From a checkpoint of a small audio-text matching model.
Model: 4.95M parameters, encoder depths [1, 2, 2], encoder widths [96, 96, 96].
Training: muon at rate 0.033, 3000 steps, batches of 64.
Rows from block 2 of the audio encoder of a small audio-text matching model, named by matrix and row number. Each number is 128 + 32 x the weight over its row's rms, rounded and kept within 0 to 255. All counts start at 0. Numbers have three digits each. After the name is the row's rms in percent of the matrix's.
After each channel's rows are labels from the 100 clips, of 14976, where the channel reaches its highest value: "strongest on" is what is common among them. Only what is clearly more common there than usual is listed. The data: short pieces for a synthesised band: melody, chords, bass and drums.
# conv: width-3 conv (encoder.blocks.2.conv.weight, 96x96x3, each kernel summed), inputs 0-95

conv.23 089:061071171177085096164171152072126104097131117114170072141105095054128095098128151122148169151102127144091132129127119138126185171141085096104124158136119102128169148100175092127161128184138073138167093077107120154199110136099080138171146141143140131133082185163123151131126127153086155179
strongest on: thin (high-pass); closed hi-hat

conv.42 112:138138169136121119205165128108144122179135113072201114136084138143101090207057126224148155138095104141110132153158119109135139115087137103104139118116086195180110107129098157103085100136103135119094112143076121145148158120104180136097078136072117101112154141137124118124120147135080130206
strongest on: thin (high-pass)

conv.82 097:088132155192176074149210119172137123084181118170178133121152113174111152070119141148143146135132191128124125096152120126157192143125162115097141134089114117104134116113121135135156169127113172132097066127105123146140142118090076136184154121146049142137161194164084084089131132173083097153
strongest on: thin (high-pass)

conv.21 115:112112101103126198052117142147153132120138115139121123103170130167108142179192125139146111127136144078155089100222110076175129160140182142139127144146141162128156101198147129143105176157165083219133147174122083124134098148108108085051121134131127128114121096138136147167117143183115150167
strongest on: thin (high-pass)

conv.85 089:109138102071144055090136188125155138135183138101091121090042150173101074097045122110132092153140102094179096126156101088104157137077133112136185072134156108108127113114093098142151122118101128118135077119134152111122169123103156085103144137151112071117106069154184140134133129161141120071
strongest on: kick; drums; shaker

conv.36 106:146070121145097087159155163175163110129077091131128097121088180185195092140146128124112118127126182104166079108151132201112165094113112134089127113084113068100147128135121110070183061103115163097123170090157162073143124141149143130117081095067109116089124120142119119119119080144119062135
strongest on: kick; drums; thin (high-pass); snare

conv.62 096:124141181121091070062122150083167117116151077114127146093118123061144126109107180083100086062169094106109093078149114093089109129173082113171151056103108076134140135136153078083123155091102136171166164135134175150088167136102126132083144130175110138110151107084170167102138123154109106126
strongest on: kick; drums; snare; closed hi-hat

conv.25 079:127141058151104190076126126184150192134113171125161123062101170103154074086145184081138098105172088106148100095148127127121146096126117129158163095099118150171108090105106130096100096052118140102125060122071140065118155127110084084112108142118181135160083124132098145143111138133096153127
strongest on: kick; drums; shaker

conv.43 106:106089148136163110182116108155089109114120101113134179105124086154069120130217060124213143085117131116128138134190122145147149161135089104139132097126103114138120120143159125126104192141152116147131169115017173155108138142121141139182125149103176190113134093164083169160083140117127135137
strongest on: thin (high-pass)

conv.80 101:140090124138145114189173089154095142114114089122176181181146129105132082090158117175157129140121122116115147199129084082152123074113118122127134092101134098152138118088110100122117179113145127150138206148120161122125086162135043098117072095078189054141161146141123126097119127155118090194
strongest on: thin (high-pass)

conv.56 109:067093119123123093127104158082087124150134079083084115155117110148112102115132075171079107088118140121150085074124040152136110104072150144145102177126145142120114159150157076181123139138042170124096106125102125171086127124079097140114111123120153192106120110146150057137117109094075123174
strongest on: thin (high-pass)

conv.20 076:135159182087119165053118118103189140122201146116101117097140137148129103134130119156131118091127106122169078047067137139091064119145115107177133050124114105122146145118076118118171111085098097078060143201091113118162155150105129140112127151111098095122171119080143095145118120143116169095
strongest on: kick; drums; snare

conv.69 118:077094124130145128160126135149126143085109109130141159182129118146100114142125109115128101205105122132054140077145108180078165138098081078105100127146171102121166131075101147116158134180095076131097101143229128130185098133114084106122115147176178182117164101113090100143156103121079170150
strongest on: thin (high-pass); closed hi-hat

conv.84 110:087131104103107090117047064109141108130126129108092100108097088168087093087114143116133092092139125144108137190067085096152081137047093127119109151092088129171116198108060086135101117194168109150130116085136069146099157136141130125199083113138130133104095115109101127123101116107137140109
strongest on: muffled (low-pass)

conv.93 111:112073179189110152134189098144130112146106101076102110122113132123159065147150106101112161158093137146160108158146118152191111109115124082132106090129108097105124064139159120150166130099098100097140143056086134144123123192097130182174064102138101174081110160108130166113119050166105098166
strongest on: thin (high-pass)

conv.49 095:151172073103113150063116145147125155137129149183181140058119112075140134135129049138138089110092086109161119100145144102157090145145151158140136094098129198115144129131129136121113122139086127123105164177090147162169087164162097117120124154115164079165101138057105207162159183152088171131
strongest on: kick; drums

conv.17 091:094150124125136146073116148104148168092060127135100124159195139117126158094143132103075105140157100080130148130116125120067090167166214175121164147110119155092133164080151134141082120095093098115150170129139113122094162066141085058088143114083130077124089084084095128085122128098087098151
strongest on: kick; drums; closed hi-hat

conv.86 098:060124123147148097128124123029117110160127083112147100145122113021089152117124146186129117110085128096113136079133133147118152130045165167131136135154127106145156125096102088145128155222146144136143105097163138111105148144120112137043156125165146170126164110126123132153146091114151057125
strongest on: thin (high-pass); closed hi-hat

conv.30 113:175145193124136184132129093096138121160144161107170150082071078126143149106100120127217157156142116130141173106136149166108165156155118114156147145121125094123156114114102110154109255103150105189135121154141079117148144121096127163145105104133187134112147111142159097183142159098104134149
strongest on: thin (high-pass); white noise

conv.50 098:105126143175105125109093166091104167203103129121126210152146139202110103164133136059126151113153115148137187122135155131172163116135137144165160123137142102151105117216179128137068177092138114167106100153128081098129104150157071174194117150147136116137086130168120118184174120116135115154
strongest on: thin (high-pass)

conv.22 106:112124102168104125156095172157135164113116150101106098038174097130131160116136084163084083124150131152161086082118098097149118148071166140086123135051103077147129107131150124127161048100117191113154131117172119082088108172099116146175107114114101117134106165091166124160132110129091063081
strongest on: thin (high-pass); closed hi-hat

conv.35 099:089101141163176138197148146137129128143133171152120159214137109120149150098081156146116163129113138116112202069124158122181187105128096094099147111185132118108133110112095092068092115174126155124126128119140087143147124073129094196147141133221065143113111130155159107080117115134123102174
strongest on: thin (high-pass)

conv.46 102:096127135141151190142081141123145146081160132094141178240164114122079156108075172156129099164142133121134152079155119114160154139149087109133114097121121143095178197112124186124174145187118151101178088133133121153146171120135074148138128139151068165147152140155067120144187120092115114105
strongest on: thin (high-pass)